python train.py --model="image classifier" --dataset="made-up road signs on poles" --train_examples=122500 --image_size=24 --crop_scale_min=0.8 --horizontal_flip=false --translate=0.12 --targets=["rim"] --num_classes=12 --arch="resmlp" --norm="layernorm" --norm_position="pre" --hidden_act="silu" --mlp_ratio=4 --parallel_block=false --inner_norm=false --patch_size=[4, 4] --conv_stem=true --layers=8 --width=384 --mixing="mixup" --loss="cross_entropy" --init="kaiming_normal" --residual_init="scaled_by_depth" --optimizer="soap" --beta2=0.95 --learning_rate=0.00099 --beta1=0.9 --shampoo_beta=0.95 --eps=1e-08 --precondition_frequency=10 --max_precond_dim=1024 --one_sided=false --adamw_lr_other_params=0.0011 --max_grad_norm=1.0 --max_steps=14500 --batch_size=256 --epochs=30.3 --lr_schedule="cosine" --final_lr_fraction=0.1 --warmup_steps=1450 --weight_decay=0.2 --adamw_weight_decay_other_params=0.01
Rows from block 2, named by matrix and row number. Rows with one number belong to one neuron. Each number is 128 + 24 x the weight over its row's rms, rounded and kept within 0 to 255. All counts start at 0. After the name is the row's rms in percent of the matrix's.
# fc1: MLP up (model.blocks.2.mlp.fc1.weight, 1536x384), inputs 192-255
# fc2: MLP down (model.blocks.2.mlp.fc2.weight, 384x1536, transposed), outputs 192-255
fc1.590 103 [143 150 138 161 155  99 148  79 106 138 134 116 110  93 117  70 101 160 102 135 132 105 153 135 160 146  98 140  88 113 136 130 113 130 137  98 124 148 126 130 139 150 109 115 160 152 124  92 150 141 155 116  93 115 128  85 132 144 143 126  79 138 123 155]
fc2.590 104 [104 135  69 126 142  98 126 123  87 138 130 156 103 114 131 154 150 135 141 153 111 113 105  91 118 120 142 170 120 159 144 114 138 131 115 146 121 140 169 109 125 155 102 111 170 148 125 145 121 117  99 145 132 120 152 142 113  93 153 137 122 138 148 133]
fc1.591 107 [146 151 137 154 142 189 106 125 145 186 137 102 140 174 125  95 117 107 100  98 169 165 147 123 166 170 137 153 141 162 121 100 115 131 168 173 132 125 109  97 136 105  76 118 139 130 161  94 106 101  98 133 138 151 174 136 140  99 136  94 124  87 157 114]
fc2.591 102 [172 128  76 113 113 134 125 166  96 129  99 109 126 109  89 176 169 125 107 140 128  92 151 129 148 127 107 130 126 116 129 105  93  81 134 139 139  47 100 150 113 164 112 122 116 106 113 107 110 119 125 139 132 125 127 139  89 113 140 137 149 139 120 132]
fc1.592 097 [120 116 167  86  92 147 116 126 127 100 166 121 122 116  74 105 124 168 137 120 111 114 118 120 165 101 136 104 118 123 164  94  91 113 159 142 101 172 144 112 114 156  74 143 122 123 125 118 146 129 151 135 129 147 128 115 132 182 114 140 135 131 147 149]
fc2.592 097 [108 118 121 124 130 114 187 113 149  98 136 152 110  86 100 128 118 107  94 128 117 127 115  91 162 118 133  97 137 127 173 178 178 103 112  83 155 153 124 163 158 108  91 136 155 119 138 116 150 106 120 167 111  98 115 116 124 172 131 105 176 110 122 129]
fc1.593 096 [145 129 104 118 125 117  67 127 150 121 158 130  86 148 120 130 154 120  79 119 145 120 123 116 133 128 145 169 130 148 107 112 118 162 159 148  84 116 103 102 110 120 133 112 154 154 119  93 162 121 134 101 100 142  93 144 153 103 149 112 109 157 165 146]
fc2.593 097 [138 147 110 129 166 100 146 115 169  97 121 109 100 115 128  93 138 144 169 158 100 140 104 145  99 165 132 127 113 122 109 173 115 144 109 109 137 151 151 134 153 143 150 122 158 140 160 132 110 133 107 182 176 155 101 165  81 135 167  99 128 142 118 120]
fc1.594 095 [137 140 105 111 120 132  59 113 129 145 117 101 131 128  91 126 123 120 121  90 155  89 144 108  71 139 132 144  95 121 123 145 103 146 149  97 160 120  81 114 107 130 106 121 145  89 101  91  98 126 139 139 111 147  94 139 124  86 199 115 114 147 159 139]
fc2.594 093 [133 160 123 147 124 156 145 139 109 172  90 105  97 133 147 106 117 116 104 134 133 125 122 122 121 129 184 137 139 123 112 143 135 128 108  48 137 153 132 126 110 104 130 138 172 104 142 117  99 111 123 153 137 170 104 140 144 179 106 159 131 128 101  75]
fc1.595 101 [132 135 155  81 162 127 109 120  90 180 147  94 114 128 121 129 128 166 133 101 186 125 135 120 101 116 120 119 143 131 110 132 121  84 158 121 150 136 107  98 131 112  73 118 133 109 140 120 152  95 112  85 114 152  80  98 104 102 141 139 133 110 101 148]
fc2.595 104 [ 96  96 105 160 121 145 151 117 112  87  90 155 137 136 143 102 105 108 139 130 139 135 129 114 111 115 113 135 124 154 138  64 102 139 123 209 131 106 185 114 102 119 136 138 125 160 104 148 137 168 135  76 129 116 115 107 119 106  89 124  96 122 110 157]
fc1.596 094 [ 85 123 122 111 167 125 145  57  99 160 195 142 142 142 121 148 165 123 123 148 140  90 176 102 114 154 152 135 106 137 123 141 147 118 127 165 141 146 140 156 174 151 139 141 144 143 139 100 158 116  75 152 146  69  92 147 151 128 103 136 156 155 101 127]
fc2.596 091 [167  93 113 179 126 163  95 149 159 121 119 126 163  86 163 133 104 111 143 124 114 124 121 129 143 132 158 105 118 135 124 134 132 150 117 154 150  88 122 128  96 128 156 104  73 131 158 136 166 151 104 128  86 129 134 141 128 140 152 133 153 154 166 141]
fc1.597 100 [108  89 166 158 126 108 136 127 152 126 136 118  68 108 124 113 164 118 108 106 118 141  90 105  96 147 141 114 153 172 108 166 130 146 133 127 134 161 152 111 140 144 116 162 100 164 143 135 110 128 138 144 141  93 126 111  79 104 142  87  83 151 128 107]
fc2.597 100 [106 132  92 123 161 108 168 176 104 178 153 150  88 109 143 100 123 140 140 147 169 119 105 140 109 167 112 170 103  89 166 120 113 121 111 146 107 119 101 144 160 137 128 136 108 108 111 114 129 140 124 166 167 140 128 200 123 144 172 118 131 135 138 123]
fc1.598 103 [148 142 141 120 158  99 135 153 128 132 129 135 153 127 173 170 153 134 146  86 128 150 148 133  80 122 125 133 114 128 125 107  90 151 132 141 176 100 101  99 128 123 130  73  88 133  74  90 158  86 159 151 107 143 127 136 146 179 132 115 126 128 127 125]
fc2.598 098 [ 86 154  89 169 141 140  60 134 117 110  88 105 112 141  77 130 127 133  92 116 110 160 106 121 118 106 109 118 113 108 145 147 120  92 105 109  72 123 120 119 102 105 140 173 119 170 148 133 116 141 143 110 140 154  97 104 130 124 124 119 132  79 147 110]
fc1.599 089 [157 120 124 113 121 132 119 124 153 106 113 119 151 141 140 138 173 119 144 142 149 125 142 141 177 145 163 167 173 123 137 126 141 144 174 121 125 101 109 162 138 125 113 155 140  82 164 132 136 182 184 152 114 120 156  77 112 161 120 132 164 123 147 111]
fc2.599 085 [124 152 159 148  66 125 144 136 132 129 152 157 103 123 116 135  82 158 157 117 101 166  89 156 110 155  90  98  86 156 155  99 146 136 153 109 102 124 126 121 143 149 137 122 116 120 161 110 143 118 126 112 165 114 124 121 168  86 106 109  91 111 144 120]
fc1.600 101 [124 133 112 160 156  86 137  84 112 111  91 119 120 120 128 137 103 117 121  94 121 100 160 155 106 137  94 129 115 110 165 144 135 123 142 124 121  80 142 112  94 124 127 121 115 148 147 125  81 128 133 152  99 124 153 101 131  84 135 136 115 148 114 114]
fc2.600 104 [116 142 125  96  86 139 174 104  91 118 140 116 142 104 170 147 153  94 114 145  98 152 146  80 168 160 153 127 145 171 121 123 139 134 149 140 143 118 124 169 116 103 145 150 123 135  96 106 124 159  75 142 122 102 140  87  87 150 140 105 149 100 132 127]
fc1.601 102 [132 124 163 174 109 130 191 110 112 124 102 134 180 134  86 114 133 129 137 136 104 180 125 124 156 153 117 164 109 114 126 105 107 150 156 124 137 150 153 117 125 125 167 129  86  86 110 168  94 122 126 139 167  82 148 117  89 101 136  79 112  96 148 138]
fc2.601 106 [121 134  99 120 101 109 113 151 141 136 135 148 123 165 119 133 149 130 153 151 112  96 125 100  79 166 121 128 128 122 101 106  90 115 109 117 116  90 146 155 130 153 128 117 127 108 113 123 137 124 151 100 116 183 123 128 146 124 118 135 115 136 132 116]
fc1.602 107 [ 95 124 158 163 122 143 133 121 141 138 139 128  90 129 146 141 146 157 162 107 132 163 140 152  98 110 117 156 145 105 199 146 137 158  78 141 124 146 142 133 165 120 138 115 138 139 131 111 106 120 127 129 105 146  81 107 123 143 124 114 139 163 108 117]
fc2.602 100 [ 71 149 132 111 148 132 133 136 110 117 161 130 151 117 146 117 128 166 126  88 117 122 113 121 110 145 142 115 118  84 151 155 104 122 137 143 139 123  99 117 121  90 110 163 131 155  76 156 110 122 108 114 129 101 112 171 134 144 123 174 116 115 131 113]
fc1.603 106 [184 128 155 123  86 142 112 124  98 116 165 117 135 119 139  96 170  97 153  93 139 134  61  65 144 120 137 127 152 141 132 139  89 119 122 134 134 116 105 107 108 124 115 114 109 137 132  77 129 109 183 140 128 104 158 107 157 140 103 135 155 109 113 170]
fc2.603 091 [ 99 184 123 153 141 127 128 129  99 102 115 150  82  63 145 159 129 147 138 113 154 151 116 122  77  92 148 168 142 131 135 148 141 109 146 118 136  96 161 135 117  59 117 122  70 139  87 120 126 143 109  66 128 102 156 143 144 120 134 157 156 153 178 102]
fc1.604 094 [ 91 112 113 129 114 139 113 142 106 110 103 139 142 109 118  86 105 110 124 146 150 142 140  98 133 138 127 131 156  61 183 152 118 101 135 121 140 116 163 143 162 138 148 139 137 151 161 176 112 123  92 150 102 154 124  86 152 113 121 146 174 167 110 115]
fc2.604 092 [135 159 115 104 116 105 131 164 114 132 124  80 106 140 116 127 184  84  91 108 119 139  99 128 118 170 131 174  99 141 113 146 103 110 106  64 105 116 142 127 113 122 127 101 127 132 100 132 134 104 138 130 187 152 119 182 138 120 130 122  93 127 124  89]
fc1.605 102 [124 125  95 126 141  82 109 116 123 144 129 151 101 144 107 135 128 160 135 151 175 136 128 185 163  94  87 102 139 170 112 128 132 126 113 109 122 119 141 136 143 163 122 110  76 117 146 115 155 154 119 156 137 131  66 154  79  93 119 112 119 117 134 117]
fc2.605 111 [154  75 147 117 116 123 166 130 154 122 162 185 118 102 112 133 132 133 162 107 142  70 123 122 127  94  88 104 110 136 140 122 164 133 127 148 131 148 121 146 100 158 130 101 117 155 198 180 121 137 179 153 127 133 149 132 135 117 144 159 138 121 151 156]
fc1.606 098 [128 127 109 125  92 122 117 125 115 130 183  83 104 133 107 144  84 171 161 136 153 160 142 125 142 139 110 136 120  83 105  99 143 111 136 130 150  95 109  90 131 138 165 149 128 109 129  90 129 104 111 103 127 156 162 109 148 106 161 133 153 123 134 111]
fc2.606 094 [128 129 111 170 112 150 117  64  94 123 128 129  67 116 100 136 125  89 108 129 142 131  72 125 147  80 129 130 110 158 126  85 148 118 144 138 152 121 109 114 115  90 150 178 160 164 110 128 165 169 143 121 132 105 149 131 152 174 130 133 134 104 103 142]
fc1.607 102 [184 118 101 144  85 123  83 168 100 103  85 137 122 137 172 128 120 107 117 168 143 151 152 153 130 116 114 117 176 110 136 100 142 149 146 142 118 139 149  76 125 106 112  90 158 142 145  87 143 148 144 113 110 130 145 105 150 152 132 137 160 157 138  99]
fc2.607 101 [152 131 143 132 116 138 140  69 121 112 156 100 166 101 131 137  67 116 125 116 114  88 125 159 143 107 176  87 132 116 141 136 118 133 145 154 126 102 114 132 142 166 117 128 100 148 141 121 185 151  97 113 161 125 117 138 127 137 121  95 150 104 157 183]
fc1.608 097 [112 127 110 118 161 125 138 108 126  57 131 142 138  77 116 122 137 103 134 142 142 165 117 125 131 162 119 116  79  93 127 131 111 111 146  80 144  78 116 136 162 141 119 107  71 147 138 113  89 135  90 158 119 128 110 117 136 146 142 144 130 164 137  90]
fc2.608 111 [130 172 124 154 150  97 124 135 103 126 113 134 134 101  88 132 138 131  85 116 118 166 133 115  63 126 117 138 129 151 149 148 130  75 114  79 122 135 119 147 116 105 129 125 200 129 146 112  93 115 130 147 145  77 152 184 130 159 143  99 123 137 140 125]
fc1.609 088 [151 129 135  95 113  90  77 128 148 143  68 138 100 110 112 115 113 127 126 121 138  78 127 129 164 143 104 105 137 133 130 150  84 131 104 117 174 149 118 137 131 146 134 101 112 125 134 159  77 122 170 143 114 161 131 107 130 107 151 127  90 126 135 133]
fc2.609 089 [148 111 108 153 123 146 131 109 150 114  94 139 120  96 119  93 120 167 128 137  92 106 112 167 103 152 181 149 124  89 165 159 135 154  77 142 105 116 145 140 166 146 145 149 117 142 108 125 119 152 128 143 157 152 126 137 103 146 165 140 115 156 132 128]
fc1.610 099 [139 107 143 150 112 156 109 112 127 173 136 112 105 129 156 137 161 126 138 119 129 121 100 116 141 147 117 103 145 108 120 162 111 116 143 157 101 109 163 152 149 113 137 148 113 118  78  84 118 138 142 130 104 174 105  91 116 121 143 140 144 130 140 123]
fc2.610 109 [116 163 116 125 115 129 149 151 144 128 125 133 125 145 132 130 102 124 156 136  50 117 131 152 116 118 139 108 189 145 103 143  94 179  89 116 150 113  89  78 120 190 118 157 118 144 127 106 127 129 136 136 170 136 115 145 112 177 137 128 154 125 143 138]
fc1.611 096 [144 111 196 145 101 118 146 150 153 104 142 108 143  81  94 130 141 145 184 153 138 149 105 107 123 126 116  88 154 116 135 107 133 132 150  95 119 140 117 123 102 135 141 145 115 162 167 138 106 152 174  86 152 127 167 155 134 158 131 109 129 109 141 101]
fc2.611 096 [147 136  75 101 129 150 103 131 129 116 153  85 101 115 147 150 150 176 130 159 158 111 146 136 155 125 145 135 146 123 104  99 158 125 101 122 173 100 162 128 175 142  92  96 144 139 109 121 127 141  98 146  84 130 143  96 151  86 127 111  96 151 119 126]
fc1.612 098 [132 107 122 137 128 165  49 134 123 134 161 119 140  99 154 115 111 130 126 105 160 188 152 152 110 169 133 114 136 128 128 113  89  75 163 139  93 115 145 124 145 174 130 117 124 110 151 111 107 136 144 101 133 140 155  86 111  98  89 132 133 152 145  83]
fc2.612 101 [ 93 135 125 116 111  98 158 120 114 153 160 144 146 186 110 133 162 137 150 128  65 149 126 123  90 112 142 124 116 138 109 136 145 136 144 132 153 150 106 101 162 127 108 166 159 130  98 140 141 147 119 116 132  92 136 165 148 125  96 152  88 122 104 104]
fc1.613 098 [116  70 115 142 107 146  84 143 119 108 139 139 164 123  59 129 108 128 119 103 133 116 139 123  66 131 122 125  87  86 138 147 119 116 102 156 154 104 163 127 128 154 129 105 146 119 110 154 112 137  91 137  98 148 174 130  90 100 127 153 133 111  92 170]
fc2.613 102 [ 96 199 140 129 137 100 138 172  96 159 100  92  97 190 148 132 139 130 102 137 102 187 120  89 159 171 160 175 140 117 135 124 129 117  76  91 130 104 131 123 104 117 120 116 167 123 114  84  90 103 137 125 137 165 137 157 167 124 145 148 102 146 114  77]
fc1.614 097 [132 130 113 172 109 144 128 110 119 104 151 140 139 142 133 100 126 139 148 150  99 165 135 136 130 174 140 121 157 103 128 103 121 106 161 150 114  85 124 120 145  93 110 121 121 148 122 136 156 113 136 112 116 158  91 131 134 133 121  83 163 181 127 117]
fc2.614 088 [164 141  72 142 142 156 142 102 131 142 121 109 159  95 142 158 141 103 103 116 153 118  94  97  97 134 132 152 132  97 157 138 126 123  60 135 137 142 137 143  81 127 167  81 131 126  88 163 107 132 122 127 193 110 100 119 125 129  93 104 161  99 120 139]
fc1.615 101 [125 103 128 161 129 150 120 169 181 113 119 175 166 110 159 132 150 109 141 159 109  96  93 174 114 160 119  79 129 113 129 109 142 121 128 145 144 140 130 106 147 126  84 158 175 133 103 136 206 146 112 123 125 175 133 174 125 116 101 101 127 125 106  99]
fc2.615 100 [ 96 124 148 128 115 155 122 102 139 133 159  97 119  81 179 135  91 141 114 122 124 136 123 146 145  83  92 137 126 176 140  87 110 126 113 159 134  67 129 110 136 120 130  89 115 147 168 124 152 130 132 144 131 103 153  99  93 171 113  89 152 143 142 177]
fc1.616 098 [112 123 116 108 101 162  82  83 109 150 107 114 121 136  72 102 125 140 102 126 143 129 104 138 122  90 114 136 113 130 108 157 121 141 148  99 133 134  97 102 122 132  95 130  88 107 145 189  97 117 125 139 129 166 135 106 112 135 111 112 148 167 158 126]
fc2.616 094 [144  72 131  97 156 118 191 136 125 120 168 140 136 158  80 154 100 117 145 141 146 148 106 144 131 171 187 114 111 130 179 124 100 154 125  72 129 125 120 173 126 153 133 167 130 155 128 124 161 139 173  96 125  67 123 117 153 114 134 140 159 130 123 130]
fc1.617 097 [118 140 106 143 138 161 134 138 148 119 121 119 152 103 110  66 123 118 118 124 122 103 110 158 110 123 120 101 148 125 132  79 183 114 140 142 151 116 112 124 144 160 113 182 110 134 110 104 124 119 115 117 170 133 152 100 147 140 103 101 118 131 104 131]
fc2.617 082 [150 158 141 125 140 112  85  89 163 131 120 174 149  84 164 151 129 118 111 112 133  93 113 124 122  88 118  93 133 188 130 131 110 111 130 123 122 135 150 172 129 114 136  89 118  83 148 162 120  95 122 107 140 126 105 135 156 131 151 103  93  83 143 143]
fc1.618 094 [123 101  97 168  95  92 128 117 133 116 105 106 138  86 113 163 144 137 168 133 115 117 135 137  99 101 125 114 127 136 137 130 144  70 178 132 106 143 109 115  96 129 128 129 126 194 123 164 158 149 134 129 140 108 123 154 136 130 155 185 155 107  83  63]
fc2.618 092 [154 132 107 169 104 130 150 109 135  98 157 138 128 141 125 153 132 117 185 177 162  93 123 155 125 106 169 112 143 112 100 115 152  94 124 119 137 133 122 108 143 139 108 129 132 125 104 127 154 169 108  54 104 131 122  45 155  96 143  86 122 117 146 137]
fc1.619 094 [160 138 122  97 131 107 134 173  92 133 143 163 159 125 101  76 112 113 109 111 122  94 154 168 115 101 131  94 122 100 109 150 119 115 114 152 161  48  67  88 158 121  99 140 129 129 131 115 134 149 121 138 150 107 133 124 139 140 117 122  97 123 123 117]
fc2.619 091 [101 110 123 115 121 144 121 109 123 120 107 160 140 121 175 123 159 128 120 161 126 108 115 112  88 138 148 132 112 138 105 165 149  93 123 115 106 186 176 136  98 107 108 113 102 119 123 166 135 128 110 109 142 138 117 117  99 145 154  90 146  94 152 202]
fc1.620 096 [ 84 122 121 158 160 129 127 132 142 147 149 130 128 134 116 139 152 153  90  99 103 133 121  93  84 144 126 150 109 134 129 105 111 157 152 103 140 109 134 126  96 117  93 149 169  95 118 140  94 126 150 114 140 111 151 137 106 141 141 134 143 131 159 114]
fc2.620 094 [113 153  92 108 119 186 123 111 123 144 165 163 159 164 124 132  94 128 145 120 114 101 121 112 126 147 116 125 110 120 121 189 122 128  99 133 111 140 130 117  95 142 132 155 132 134 124 130 144  98  81 115  90 128 124 176 104 134 163 136 134  71 126 116]
fc1.621 106 [121 118 178 109 110 129 146 193 142 146 148 115 103 110 197 190 124 109 161 111 157 131 142 156 127 136 124 129 189 153 141 141 107 151 132  90 136 133 104 146 146 162 138 136  99 139  74 117 116 130 110 143 165 139 141 131 104 130 114 127 121 154 145 118]
fc2.621 105 [138 122 127 185 120 100 158 121 148 111 121 145 125  49 107 126 104 128 105 132 142 149 155 118  75 116 103 135 131 140 152 131 106  95 133 117 117  90 122 140 143  84 117  80 121 153 114 114 118  97 123 149 169  80 179 132 165 119 139 111 146 113 115 186]
fc1.622 097 [178 127 148 179 123 100 118 113  97 134 119 140 146 121 139 113 170 140  84 115 123 126 137 110 130 155 121 124 127 133 135 104 132 151  90  83 147 143 136 117 127 102 156 157  99 140 153 111 131 120 165 126 147 126 130 136 110 151 148 137 172 121 158 126]
fc2.622 095 [134 143 159 138 111 173 218 160 114 129 110 132 125 125 110 108 116 112 152 136 154 125 133 112 141 111 113 124 118 118  98  93 138  97 162 123 128 114 143 149 115 136 139 100  84 124 131 130 144 109 142 113 123 152 137 129 126 142 126  97 136 153 114 151]
fc1.623 093 [103 127 134 118 136 107 154 110 117  74  60 155 195 163  78 124 120 153 150 120 170 213 143 175 123 129 145 139 139 118 105 138 169 117 132 113 168 120  91 108 137 137 125 171 123 144 117 121 137 164 108 137 158 106 102 138  97 115 136 136 140 130 123 111]
fc2.623 100 [130 121 102  89  87 141 119 164 117 190 150 120 111 161 115  84 144 165 148 129 107 123 150  72 129 133 142 109 102 112 132 178  75 157  86 161 124 123 117 117 110 131 143 144  87 167 146 131 105 120 125 164 124 100 143 149 141 163 126 134 125 102 128  91]
fc1.624 092 [128 113 130 115 139 133 122  85 143  98  69 125  85 108 132 164  86 153  97 113 107 138 126 144 102 132 100 119 148 107 133 105 138 183 143 121 135 124 130 145 159 157 114 109 116 133 151 144 148  97 133 178  76  75 200 100 124 133 137 118 118 103 108 143]
fc2.624 101 [148 172 155 100 121 118 117 122 112 143 137  78 112 148 120  85 138 102  94 114 101 154 131 147 115 132 153 129  81 164 164 130 135 112  86  90 124 179 134 126 114 113 144 163 105 164 117 151 116 135 147 136 151 165  96 135 116 130 131 104 140 110  77 121]
fc1.625 097 [157 121 141 171 159 125 171 132 133 156 140  95 171 130 135 113  98 106 124 129 137 121 121 124 133 145 129 150 157 129 193 106 142 153 121 135 115 108  95  97 109 166 139 141 107 151 138 113 134 182 109  82 101 142 144 134 154 136 104 138 151 150 103 105]
fc2.625 090 [127 167 143 158 114  98 119 113 139 129 131 141 106 105 127 135 126 151 153 147 153  81 137 110 119  87 156 127 134 125 130 153 115 148 144  86 123 145 184 146 112 114 132  83 100 122 132 131 147 112 107 146 144 118 124 120 122  95 147 118 124 108 135 186]
fc1.626 101 [119 144 157 124 124 113 150 114 104 129 153 129 151 116 115 108 128 137 159 125  66 156 154 151 148 146 124 139 115  95 121  98 106 111 133 115  90  92 135 127 128 103 153 154 154 108 128 146 131 159 156 170 126 125 103 126  86 146 117 135 132 133 121 139]
fc2.626 093 [111 131 139  85 122 145  98 145 125 131 108 125  95 145 122 165 140 130  89 159 148 193  97 112 123 146 153 120 107 164 162 155 153 146 124 142 148 171 205 121 126 117 123 119  86 102 100 145 117 118 114 106 152 114 123 146 132  97 107  88  91 126 155  98]
fc1.627 096 [142 152 146 132 127 179 142 121 131 108 124 134 140  79  96 122 151 130 118 133 145 133 115 129 123 169 155  97  87 114 126 109 136 149 122 127 113 189 127 111  83 131 103 111 131 166 167 147 130  87 187 152 153 110 130 128 100 107 143 114 132 130  98 105]
fc2.627 089 [136 192  97 131 130 131 121 137  91 157 133 118 124 163 114 140 186 105 123 152 129 159 147 165 110 148  96 195 111 141 117  85 125 138 143 123  81  79 129  64 130  97 130 118 135 147 128 124 179 127 109 111 123 140 111 164 148 137 121 158 169 165  75  92]
fc1.628 102 [136 118 117 122  97 106 100 141 143 177 141 169 124 141 131 115 122  98 144 127 119 112 142 104 162 114 111  94  93 142 140 114 116 147 153 113 170 135 104 122 131  86 120 168 170 166 129 122 165 135 131 107 115 134 150 118  92 161 142 109 132 124 132 146]
fc2.628 116 [107 122 125 149 150 137 119 136 105 131 141 106 105 170 109 117 151 133  95  91 112 121  56 103 139 107 177 154 124 144 179  80 136 144 108 100 140  91 150 107 145 104 136 140 122 112 141 111 118 156 107  81 129 117 103  99 147 169 127 136 136 113 149 129]
fc1.629 095 [125  90 121  52  85 102 117 106 162 143  96 103 121 124 126  98 118 101 132 139 123  84 167 150 127 138 127 162 135  99 112 118 176  96 131  65 139 114  94 136 129 117  99 117 107 130 159 112 133 127 122 128 166 111 132 134 111 123 139 129  97 164 171  85]
fc2.629 098 [117  88 147 168 114 155 105 112 125  99 127 106 122 126 178 123  82 109 121 124 154  74 119 177 131 154 142 106 106 125 137 136 154 123 145 134 150 141 148 110 172  95 114  96 139 167 155 110 154 164 133 172 113  69 149  98 130 147 122 168 136 108 138 144]
fc1.630 094 [104 152 163 125  96 144 134  87 129 132 170 128 152 123 124 108 113 106 167  87 115 124  92 144 154 115 127 130 116 134 177  96 136 115  94 170 117  92 113 142 121  85 130  95 114 130 146 123 101 145 130 145 117 106 133  95 146  95 118 128 109 151 105 139]
fc2.630 091 [128 108 127 177  91 171 110 162 138 154 151 132 118 131 129 112 152 131 122 119 139 116 119 107 117 139 108 130 148 144  90 161 147 164 115 140 114 144 111 117 148 123 107 162 102 123  91 146 127 127 141 125 123 149 117 111 132  99 120 103 141 137 108 108]
fc1.631 105 [130 101 162 137 137 117 142 124 129 131  68 104 113 175 104 157 127 116 136 135 157 126 170 104 136  95 157 131 110 141 149 114  87 157 135 155 134 113  84 139 171 122 147 121  81 120 110 134 125 180 114 120 156 138 122 132 109 139 123 138 133 170 155  97]
fc2.631 105 [121 123 112 160 175 115 140 135 100 113 126 133 137  99 120 145 107 167 115  89 167 155 177 124 129 111 152  41  77 139 110 154 102 141 126 157 137 107 158 113 125 127 134 120 131 120 139 143 116 117 117 118 112 109  83 156 156 139 132 131 171 117 129 176]
fc1.632 095 [ 97 129 136 106 130 149 100 148 119  92  87 120 120 124 114 128 137 140 147 111 115  71 136 113 113 145 134 139  81 111 110 124 133 143 111 124 126 135 151  99 128 117 108 125 106  78 115 140  89 136 124 129 145 146 174 101  95 111 149 164 131 119 131  93]
fc2.632 094 [126 152 129 122 125 135 140 135 108 147 112 127 129 162 116 162 163 104 111  82 125 209 165 139 150 141 139 147 117 146 103 107 105 104 119 119 112  89 119 178 119 100 135 145 168 176 108  60 128 127 117 100 114 128  79 156 183 129  85 142 129 165 109 100]
fc1.633 097 [120  97  77 128 174 166 132 158 121 154 115 143 151 124 129  97 125 122 161  78 120 125 104 143 155 114 132 101 123 125 101 141 130 110  90 105 121 121 126 142 159 144 140 160 139 128 168 128  85 141 140 120 167 118 153 120 149 155 124 122 133 104 141  78]
fc2.633 091 [109 175 117 146 150 137 131 105 129  90 137 143 117 100 155 128  85 133 131 162 136 126 118 154  82 128 127 132 146 125 118 127 102 111 108 127 128 117 148 138 106  75 130  89 122 107  68 192 109  96  92 143 142 129 154  88 128  76 106 116 157 103  95 168]
fc1.634 096 [125 106 138 136 128 142  75 110 117 169 130 179 147 155 108 146 113 124 148  92 135 130  99 122 113 167 164 107 163 126  93 106 117 129 116 158  86 128 106 112 110 118 133 153 142  89  88 128 116 108 141 138  99 144 151 143 132 120  92 129 129 137 149 140]
fc2.634 090 [156 128 130 125 166 118 191 153 123 101 122 152 141 124 123 116 117 124 141 131 142  98 111 134 120 159 155 109 137 153 145 137 123 136 144 119 125  97 130 121 129 161 109 150  95  99 132  94 127 122 155  92 136 109 144 115  76 149 115 129 124 142 128 129]
fc1.635 094 [161 144 117 115  96 121 116 174 122 106  82 143 113 155 121 164 115 184 113 134 112 147 161 152 175 125  82 134 149  94 129 149 100 140 156 158  95 124 151 131 116 149 117 115 176 123 141 125 115  92 151 147 135  94 147 133 146 129 145  99 163 155 111 143]
fc2.635 101 [130 124 122 120 125 155 123 136  95 107 162 101  99 112 128 159 149 105 124 102 184 133 109 134 106 113 116 106 122 139 135  93 143 154 137 120 129 112 141 109 147 103 119 180 129 169 146 161 165 167 102 143 119 138  98 147  97  91 105 105 122 121 103 150]
fc1.636 099 [144 125  87 166 111 117 153 150 158 113 140 111 150 153  86 106 167 117 102  87 153 123 158 118 131 141 121 144 156 161 114 110 104 115 139 152  93 154 140 162 119 158  85 151 117 118 132 128 179 104 111 141 129 145 165 168 107 142 122  98 118  82  91 142]
fc2.636 096 [123 115  97 118 147 157  93 127  99 130 149 175 129 144 165 124  73 130 157 120 103 113 136 135  84 131 105  89 107 140 146 116 185 125 141 103 121 101 117  90 153 153  88 125  85 105 130 116 131 182 101 112 134  83 129 135 132 112 143 101 166 100 144  91]
fc1.637 103 [ 89 108 129 120 122 128 124 134 144 152 119 133  77  99 130  74 130 131 112 154 140  75 114 151 114  91 108 103  98  68  99 140 143  91 122 125 101 133 143 146 142 147 125 147 133 118 143 130 101 123 117 145 138 130 154 118 129 127 136 157 114  99 156 104]
fc2.637 094 [120 123 140 122 144 141 132 137 118 122 109 114 139 176 116 163 107 139 113 145 102 137 153 116 156 122 148 144 150 143 151 162 143 143 136  99 157  76 156 122 132 128 151 118 134 108 102 122  65 114 186 121 143 127 135 175 194 110 155  93 108 129  82 131]
fc1.638 110 [ 88 148 102  86 117 101 147 148 114 178 173 133 176 124 152 141 108 111 127  99 104 129 151 195 100 119 133 147 102 123 129 120 104  96 117 161 115 138 134  92 131 147 103 126 172 133 129 138 141 139  95 129 112 110 113 118 116 129 173 151  98 127 115 162]
fc2.638 116 [104 100 126 105 105 144 129 152 105 132  84 127 151 145 152 133 125 156 141 101 126 144 123 154 136 146 114 147 110 112 142 126 162 161  99 127  91 129 147 103  83 102 141 108 103 118 114 115 113 122 147 148 146 116 136 137 135 139 145 124 136 142 141 131]
fc1.639 097 [114 116 159 113 119 163 146 141 119 109 147 136 145 192 142 128 128 137 151 139 110 171 118 122 166 116  98  90 114 161 125 116 133 125 100 105 134 136  93  95 107 142 112 155 144 121 114 163 116  99 137 100 134 137 182 124 114 167 119 142 148 136 159 150]
fc2.639 100 [154 131 110 131 147 132 132 125 138 154 144 116 114 135 117 151 144  88 138 132 124 169 107 119 150 123 123 135 118 113  87 130 146 135 163 125 143 126 120 125 135  85 140 132 111 124 150  77 148 154 116 151 133 103 140 144  99 140 118 124 156 120 145 102]
fc1.640 106 [123  84 132 107 128 130 153 104 122 105 136 108 171 151 132 118 162 124  99  77 142 143 140 130 113 115 160 109  88 118 139 125 103 148 138 174  86 117 127 115 127 141 109 132 102 104 140 111 163 122 126 142 119 161 134 129 138 167 103 138 128 118 137 159]
fc2.640 092 [ 93 149 150 149 181 120  93 122 132 136  89 100  71 105 112 149 114 121 136 168 150 129 124 159 133 121  84 184 137 102 160 143 129 140 110 111 130 107 167 138 135 150 128 139 110 149 144 130 139  88 102 107 159 112 107 105 126 124 115 106 133 122 120 129]